From a checkpoint of a small audio frame classifier: soap at rate 0.0025.
Rows from block 7, named by matrix and row number. Each number is 128 + 24 x the weight over its row's rms, rounded and kept within 0 to 255. All counts start at 0. Numbers have three digits each. After the name is the row's rms in percent of the matrix's.
# conv: pointwise conv (model.blocks.7.conv.weight, 384x384x1, standardized in use), inputs 0-95
conv.162 087:150140096142087104123113135209161123088121083106154123159097111155137158131131126137123157144158137140128129119164102134157137123113149130172131091134110109148145139079127118133097111122115134105115103124099101133127116107130159141117108147199145141170097087165123082113114132158161142128
conv.163 100:110140131121088171112146164114119136123130140103105116159110143121118120173082170131102102145099104142140101128119108165126136112188117154140153127150138172150156158157164162109148140116157088152168152059103149138116158128126135082122121108136160149133126162128133150133135157114110153091
conv.164 101:145126157185161117082113138123114121151143128095129155139115104110140102125115092134130114128108129135186117098121079099113137106141088098102128129135156167124183149137135116133133170128128154109159143160173120162138166093140095152113127134145147124120119116109142130139121135102190068099
conv.165 102:134116121163124076119097166075143146144084159130128101133107143120165159136160122140129123129091130093130146099146146123129124156151139104141134106125154105127171137169134133116118103107105125146085094169083159116126138124147115135150115099136112126148083111140142137128126131136174132115
conv.166 085:125124126077169110112103136118108125157113133145156128124064111129113156128149112127129157150179134129118116132179126086151142125113107148107159096138176093132091075152131143096092135145138124087133103138131117157129092143131151153126078157100116123112123109122149096118157089119157125116
conv.167 107:070165152115163146156164146071125149164150164167124163114131139112108120115122103109141145121163109109113097096145127141133167098121142091125119118120150126146165126115119153109128131098142106139104172141096100156163157128137109141133114108119155140101120129091202132113105150147141115117
conv.168 111:084130144125080128130126156104115109139133118111118107117123144085097175153141135142105098143100123196125132138054129095125169123131119106121162145110125115122143096112132129099104096115157171144134153108129138124159137110175078120124174113132139113109136123107111116155088127113160135139
conv.169 105:168140151124139155123097080078132132148100154134163088155170154113123121176126110108128117069095145188146132147127131151093112106113165175119146119107143103117114148139134123149115133123139153079134126171133129128172106116123137129140134116103106159189164125125107133086168137112129126102
conv.170 104:126122094169143117138141143137120132115110133121130147113134068114132108110146160173111102140121101178108131119134122151132121111126163154151061136095125117152126124118151089137135123101140124156118134125124125139129076116164165100120118123092160108201149152105110138142114118141135121145
conv.171 091:123159136165160122165175142165077141070138115098093146168150154125176129128130105113121145168112148150105134154050155135107086128184124131153101166130107123116175128131123195090130112092113149182132130132133115137130123101111141116101094128126110125140124143146129151153126110148099094119
conv.172 098:144129116117141111161177137141117135109110132148123179202159139122100102111149137124065130135110132108104115151140160097130080136151140139133134061146147121134159130140129125164112128146138128137128128124100134148142157156139121117175094159111116099116093127152119133122135188126101161141
conv.173 109:097110157134126187183142145139101095170136141059160103160116170102140099111100122116146116167128117077152135078153117110142151111133137144108156107161111105125136144161100147136137116154124097089111185133089094124123099137122145115143149145116109151131133096120097145105145126134137168138
conv.174 095:034121115096104145142159122102106194194122111149134155119131094137141109135111143128145120138134129143137149128098120114133086114134166150144129157128134069082113164114156078119096151119130120091132130104153134127149117141071116117115114133129126144131138141152129117153154134115120122157
conv.175 101:090136126135124134161162151154100138150150084163120117102153199113136112111143106093114118144150109128087170091152141152147111102148157125165138128097126096144097150135098123089099116122121121125137106116142174150123133125183159104077155125152118129084114160125143125106122109119167145169
conv.176 103:135073128172176148118158153130147148164185092115129102111109136098132094138103142151112135169132137100121160128155108086137088139175151101099156119101150134163075104114126175084104085086143131154157141076109114145129124144159121126111118154135135126158124157192115148136130112117135177138
conv.177 109:102161160109109159125134134150124128123165135077149135114096115132156119137115100143114110116117089127115108100125089120110113130158122100149121111121135136131187148125175133131095101130092160128110120077118109098141144172124065084108142129129131095154080185103156122201097102118147161127
conv.178 115:161153111137081184119152128134112160105107134110144132116132096140126131119114130122122113112132151133168118120135175116100147118169151128146129078124116129169105177094116144158154125152093106114115093131143123129128152066109160098118100074129138081137132145135148115167149149093133097108
conv.179 099:114161131126159109125087147149149159123110102084128112116126121131137105157140100101081125099129128101092131162137093166105096120169066149144141067094142132149156111148117147152096150163142151122156106143132115135161121131149119150080107114115132071153120160114135125151109112117111107096
conv.180 102:099087109115128138166086071096081135125122124144112149171148082158111167140105110132159092113125134111153103157150145146132142160145124113145128151125118111115137120135129094126111113092137161129162164153132136157100157109128165086126111115124123132069101117093147124176117133140141106118
conv.181 108:149141112141187117106117082118123139113085118099128116127114164086130139111171102102137090128121107144095116122115144152149096163149126097108125114102151113138121095099118147115104088142118112169114115120095136159108148128093089109113089146133165123121132148072109079090157127099141106153
conv.182 106:113140178184136180105118096150137152134166137154095144149140114116155176151153131100154088119118145144079143092136133137175123151131132133132147169132179156150146146119143137128138129137100106117153113126134123110134122107128130194131138106147114078162160136149106124119174113192159111133
conv.183 117:147124118151146114176133113112126121255094141075109117126122175120114121135116148151148122186123122112136107101108119141141126158111159153150137126139107095127154158140150141122153149129139119149106138136092131125121143174141128128143114106121133149176133143120149116101130125143149110110
conv.184 092:121161094145110098107176121145123131101136125161112119156150120086179106110085096159092105126146157126089125103137149121146112108127135079119140110115145109144148113168126093108127081121145103082154124116174109117112150146114168142122111130118154149110089116115108103106151154159174128127
conv.185 097:119137113081141133128091104159129141135159137116126141160119134149097096125141111133056149122107149104161138130123087162142124111130145158152167098120143107115146132100129115109124119129164120127123142166141089118146147173110099115153129101119147103148152108088127121147130107093123108182
conv.186 095:106116074127131113128124136152057143141120099093140114147139100127123112108099108118085127104131127133123059143101178114170133145112128128124146164093106156160138124129117103153119114145140102066164099137151116128134158117106103134146116198125140155157133150150164106125124113096118128132
conv.187 096:146117136139149160081162111139104161146131142083070160141138122143139105144100154126096145134101136102119152077149120062089149107181116110127149164085102122144203139117152143144117106128150102150114115127123151156163095152126110099170139155131096091124124150117147170182157111136123126142
conv.188 095:133148132170130136163136130088146130116133145173134144105132144162095129135133145160135146148144199137112128141143160115152106102144146105119142145137082142149162082154113125108147113116163135110144172131161151126140120137072131134118125091149123106102138111146107120136172138147155119117
conv.189 103:102109049164105137130125134142129140109135142197130156116110145125147136075142148083094135109131144119116110127142122138097107143129127147113148150115110143133137181114096117119137107119137125119136088156122112100137131125145124138145154135160164142109153089122162129123170096118113116098
conv.190 095:129141079113097144107072093136110115138133092097078110146114132118112124185094115139097138060138145136128092131101085135121127164073109140097142084096172079102178131134114135098127129100096091167118165130108137116113104069140139185140121112125152142163124113091160100154129143127131116134
conv.191 108:125126130135122094115120137150118109147126141095152157126104118115146106146122111111092119083137138131130131143134132136122101163111128108111168184068081126164143109164163121131104125082089041116088143109130163127127156108123152105092117108131146159140152090098123153074132108154163095136